Weights of a small image VQ-VAE: decoder widths [32, 64, 128].
Rows from block 5 of the encoder of a small image VQ-VAE, named by matrix and row number. Rows with one number belong to one neuron. Each number is 128 + 32 x the weight over its row's rms, rounded and kept within 0 to 255. All counts start at 0.
After each neuron's rows are labels from the 100 images, of 14976, where the neuron reaches its highest value: "patch colour" is the nearest of a few named colours to the mean colour under the peak; "responds to" is what is common among them. Only what is clearly more common there than usual is listed. The data: drawn human figures in many poses. In brackets: how many of the 100.
# fc1: MLP up (encoder.blocks.5.mlp.fc1.weight, 1280x320), inputs 64-127
# fc2: MLP down (encoder.blocks.5.mlp.fc2.weight, 320x1280, transposed), outputs 64-127

fc1.342 [117 135 156 116 141 114  98 212 175 125 160 122 161 133 106 138 105 177 131 119 107 161 128 136 134 128 107  97 108 141 125 137 154 192 166 130  83  97  75 156 119  90 139 147 161 129 122 140 101 133 170 117 170 106 131 106 131 182  97  77 155 171 160  72]
fc2.342 [139 116 106 144 173 140 169  92 103 155 117 141 200  81 135 175 146  93 113 142 123 145 146 106 123 177 179 137  97 138 147 127 126 114 163 156  89  96 150 117 114 109 155 152 155  95 170 127 120  89 125 143 194 118 148 150 134  34 131 155 119 125 141 154]
patch colour: grey (79)
responds to: yellow top (27)

fc1.261 [112 136 113 159 213  99  97 117  83 151 110 151 137 143 149 173 110 158 173 166 181 120 197 134 161 145 110 128  88 177  73 126 114  80 142  97 143 107  56  84 190 158 125  82 157 139 113 160 123 146 101 141 111 185 116  96 130 113 122 133  59  76 105  85]
fc2.261 [ 92 135 105  82 133 125 157 180 126  95 146  99 141 142 144 120 147 131 142 139  97 177  87 159 110  89 182 122 157  92 215  93 125 205 167 100 120 105 148 161  98 144 175 159  80  84 150 182 149 167 154  79 108 108 129 170 131 119 147 112 142 123 103 146]
patch colour: white (85)
responds to: blue trousers (27)

fc1.282 [141  42  94 148 136 122 126 210 105 130  96 110 170  98 140 196  98 166  64 127 118 127 153 179 135 118 169 150 102 179 126  93  99 157 171 103 132 138 143 102 135 154  77 138 138 115 123 122 138 145 115 117 135 111 146  80 146  82 117  59 153 148 121 116]
fc2.282 [ 99 136 118 102 136 108 112  82 134 123 139 149 148 161 138 134 149 115 133 154 150 149 115  77 176 130  98 179 165 183 160 118 123 125 132 160 163 126 147 158  96 122 181 194  81 104 104 124 134 117 147 118 138  86 145 168 153 112  81 158 160 104 144 176]
patch colour: grey (70)
responds to: red top (31)

fc1.419 [194 139 150 153 134 114 121 110  87 103 109 147 156 173 113 158 107 139 130 172 151 150 101 156 134 120  84 137 113  93 114 154 147 175 108 158  46  84  85 113 154  78 140 150 118 118 147  72 123  89 160 110 140 115 120 119  33 154  83 112 146 144  95 138]
fc2.419 [156  64 108  88  88 143 203 123 165 142 125  90 122  91 128 118 129  31 129 139  83 144 151 123 126 128 209 136  88 103 143  87  96 141 134 102 158 154 198 167  91 104  64 126 172 118 152 150 162 113 176 171 153 109 137 134 152  77 116 158 139 186 133 157]
patch colour: black (29)
responds to: black trousers (36)

fc1.87 [155 138 121  98 212 147 121 110 156 160 128 164 174 135 105 176  96 154 181 142 145 159 127 193 113 171 134 114  72  96 154 115 166 127 200 152  88 115  71 123 133 131 142 161 116 178 155 127  99 118 154 103 143 182 133 143 125 124 103 151 164 160 142 188]
fc2.87 [109  91 150 122  64 135 191 117 176 160 159 125 156 108 123  87 118  96  95 119 122  90 171 183 127 123 113 120 152 132 149 119 140 113  91 108 118 182 157  97  91 131 123 117  92 164 117  86 134 143 135 141 162 100 109  99  83  69 142 145 147 154  94 112]
patch colour: black (32)
responds to: black trousers (42)

fc1.511 [147 200 174 133 192 103  95 128  93 167 114 131 138 137 128 123 112 179 171  99 124 103 179  85 120 147 131 112 140 142  82  77 163 121 154 151  91 122  63 138 117 148 179 152 146 129 158 153 143  99 114 131 118 121 109 147 151 166 116 171 126 111 125 155]
fc2.511 [112 208 106 129  50 114 161  86  57 166  96 105 123  45 131 150 165 143 162 149 128  94  89 142 126 106 145 122 224 136  98 177 119 134 171  90 113 141 145 112 100 143 108 111 108  57 155 136 130  53  72 121  82 129 136 147 144 127  61 101 123 142 157 166]
patch colour: orange (67)
responds to: stocky (60); orange top (59)

fc1.304 [175 190 140 161 169 143  76 171  94 173 151 153 160 142  69 163 124 176 149 145 155 128  64 125  97 148 105 130 125 108 131  86 191 133 147 162 127  51  64 109 139 123 123 136  87 121 166 176 145  95 153 103 116  98 124  84 109 151 130  99 145 124 133 149]
fc2.304 [162 114 162 140 151 121 118 159  80 132 156 140 106 182 146 159 143 160 133 128  97  95 109 158 138 132  71 131  31 124 122 119 126 107 110 155 101  89  85  98 163 135 128 188 175  92  70  23 162  70 105 121 170 117 128 194 102 114 110 167 154  63 126  95]
patch colour: orange (56)
responds to: yellow trousers (43); yellow top (37)

fc1.431 [113 123 146 160 162  84 121 117 100 102 140 131 197 125 147 129 119 124 172 120 117 140 102 160 176 140 119 118  97 245  76 152 156  77 115 165 147  91  76 140 127 132 127 153 154 123  74 124  91  35 118 117 128 107 109 174 115 187 134  81  89 150 130 155]
fc2.431 [120  89 115  97 102 178 135 109 127 167 187 120 129  96  89 120 176 153 111 120  96  91 131 123 108 210 110 129 181 127 169 188  94 134 157 129 165 152 174 141  93  93 129  76  94 142 129 117 133 190 134 127  95 126 102 123 150 104  98  98 159  92 142  96]
patch colour: grey (76)
responds to: red top (30)

fc1.730 [154 114 129 127 196  61  77 122 115  17 105 155 146 146 145 151 121 118 154 122 191 126 115  78 136 112 102  90  87 145 124 170 148 109 129 141 143 101  82 152 115 120 132 171 158 126 141 144 148  87 178 160 126 134 116 138 136 168 154 149 114 176 127 131]
fc2.730 [ 68 167 107 159  87 129 120 105 142 169  70  94 142  45 132 112 150 107  84 147 105 158 104 123 107 151 203 141 125 130 127 134 121 110 182  94  98 112 187 132  73  96 128 208 165  46 169 115 146 123 174 128  57 142 138  79  97 177 113 103 140 186 154 123]
patch colour: cyan (34)
responds to: blue trousers (26)

fc1.426 [147 216 139 113 171  67 125 124  90 160 100  89 163 156 108 166  76 181 140 135 141 131  85  58 141 147  57  70 116 134 158 118 162 139 168 127  91 102  52 144 142 118 136 148 142 111 152 148 129  52 125  87 103 116 104 161 157 169  94 176  94  81 146 114]
fc2.426 [154 133  83 114 203 153 143 238 135 167 118 152 128 129 179 152 108 131 156 126 156 156  70 255 113 137 117 135 130 131 116  82 155 128 162 155 137  87 181 122 115 162 190 123  46 127 143 137 121 165 139 104 130 145 155  79 149  86 214  80 171 139 144 103]
patch colour: orange (39)
responds to: orange trousers (29)

fc1.411 [139 136 112 144 167 120 156 155  60 108 154 154 136 125 159 130 172 187 129 135 149 130 133 142 172 108  41 170  88 205 119 101 111 128 141  90 132  94  92 131 158 173 114 128 134 134 109 134 141 122 139 184 159 158  95 170 146 174 106 113 101  66  99 135]
fc2.411 [126  93 168  95 113 123 128 109 118 175 100  93 113 137 126 126  71 104 141 132 141 152 123 138  76 154  70 104 132  93  96 157 134 153 127 165  85 178 118 142  91 175 143 108  84 145 106 130 115 115 116 119 153  97 126 137 122 132 169 189 157 142 134 187]
patch colour: grey (78)
responds to: white trousers (47); white top (29)

fc1.445 [185 135 145 140 109 150 123 122 128 155 116 162 166 167 146  90 146 113  96  83 165  62  72 127 160  73 160 139 110  92 164 125 166 108 147 200  48 140 134 109 151 145 180 165 168 106 135 108 160  99 164 111 168 110 110 118 126 117 150 219 151 176 118 113]
fc2.445 [150 133 184 146  92 102 140 169 208  55 200  92 144 148 105 145 106 101  76 120  83 128 122 132 139 131 159 112 112 111 116  87 179 145 111  58 131 160 155 184 124  80 100 160  74 129 126 159 111 102 155 130 123 101 112 117  85 167 157 137 148 135  99 125]
patch colour: black (59); blue (30)
responds to: black trousers (29)

fc1.6 [159 131 131 186 126 114 137 147 108  68  72 134 146 121 152 141 143 103 194 132  97 144 140 205 161  60 116 139 116 189 127 142 129  91 126 141  52 126  98  87  89 121 102 125  98 118  95  91 115  81 150  97 112 138 100 123 116 153 173 121 143 124 117 100]
fc2.6 [ 79 100 117 109 144 165  95 139 144  60 176 131  86 130 125 113 175 117 109 165 120 142 144  57  99 127 102 133 131  79 112 111 133 131 102 120 167 184 141  84 110 107 124 159 132 151 151  97 105 171 111 159 158 128 124 133 151 133  89 171 136  72 183 179]
patch colour: white (88)
responds to: splits (28)

fc1.524 [188 119 149 137 204 132 114 152 148  73 173 172 157 181  98 183 114 162 180 155 125 150  50 120 151  58 129 121 131 139 150  30 155 138 165 156 101  73  34 114 141 158  92 109 120 148 130 140 152 101 145  75 144 129 116 136 171 103  93 113 122  80 162 127]
fc2.524 [160 144 141 125 112 162 165 141 138  62  83 119 137 134 121 140 141 117 129 152  88 114  87 133 139  91 179 117 112 124 155  94 124 140 134 139 122 115 155 124  80 121 110 178 172  49 138  70 118 142 116 152 124  93 153 194  66 118 120 149 122 102 127 140]
patch colour: grey (68)
responds to: black top (25)

fc1.320 [ 89 165  83 121 157 129 134  72 132 104 172 147 161 126  42 148 145  91 205 106 144 145 122  89 130 161  66 132  77 105 101 148 147 117 128 125 130 105  99 152  99 142 124  94  76 175 112 150 174  81 154  99 114 107 110 116 134 140  81 125 138 108  90 170]
fc2.320 [130 139 136 141 147 161  98 184  80 149  91 139 118  75 179 151  94 175  82 116 113 167 146 198 124 152 174 177 161  82 167 159  77 162 182 112 132  66 141  82 129 112 110 126 152  94 111 151 134 183 134 116 140 152 154 117 136  72 161  91 152 108 149  48]
patch colour: grey (99)
responds to: green trousers (38); green top (27)

fc1.713 [136 149 158 123 205 144 106  93 165 103 139 159 164 190 130 164 124 125 139 106 211 105  70 127  83 124 122 125 145  77  97 112 149 141 131 187  88 122 109 148 155 145 211 182 128 155 115 123 164 156 145 158 173  82 141 147 121 164 142 142 148 178 116 126]
fc2.713 [134  76 174  96  72 141 197 133 165 123 170 131 155  99 133 120 148 111 106 128 108 131 142 105 131 112 155 119  98 135 103  84 163 122 134  54  86 172 138 151 134  82  96 175 116 158 133 105 118  77 155 102 173 133 121 156 110 132 156 163  83 127 109 148]
patch colour: black (51)
responds to: stocky (64); red trousers (25)

fc1.288 [163 143 122 169 142  87  93 174 132 109  83  67 142 166 152  79 169 168 170 119 133 126 184 188 139 116 102 136 110 141  69 102  81 119 119 132 106 106  86 128 130 173 125 164  72 116 107 101 113 101 147  88 112 169  92  88  89 156 111  89 203 159 149 122]
fc2.288 [110 104  73 141  92 167 121 106 161 159 178 148 170  83  98  98 173  73  94 157 121 136 134 101 125 144 153 157 162  77 191 115  72 137 113 115 162 177 157  89  54  94 132 137 147 128 153 132 140 193 134 147 191 116 157 169 157 106 147 119 119 106 153 168]
patch colour: white (70)
responds to: blue top (28)

fc1.65 [103 111 185  87 121 160 160 156 162 154 147 108 134 173 115 132 137 111 111  98 137 139 100  98 124  93 147 174 169 151 165 135 185 164 160 125 141 136 120 164 114 138 160 186 166 175  78 131 114 117 163 122 139 172 113 139 129 139 141 114 146 105 149 129]
fc2.65 [114 157 109 163 156 109  87 116 172 121  87 106  60 110 130 150 116 112 152 107 135 115 147 158 144 155 134  84 155 111 109 162 125 105 108 131 125 145 160  87 152 136  99 111 102 120 152 145 109 188 105 132  91  74 131 130 166 123 123 122 138 141 161 136]
patch colour: grey (90)
responds to: teal trousers (25)

fc1.538 [146 134 143 129 142 107  87 145 116  99 111 145 169 187 142 154 146 170 159 157 134 200 105 112 162 119  98 127  74 159 155  37 155 121 143 103  97 104  88 109 130 156 168 155 138 143  94 135 132 103 127 101 160 100 121 128 128 139 114 191 148  56 159 148]
fc2.538 [174 132  97 112 146 115 111 181 143 173 132  85 137 126 101 101 163 115 138 149 107  90 127 153  86 111 136 123 127 129 213  70 137 108 164 118 120 109 138  87 158  89 121 103 116 108 134 110 149 119 101  82 166  82  97 136 110  73  74 148 148 104 125 136]
patch colour: orange (28)
responds to: yellow trousers (51); yellow top (42)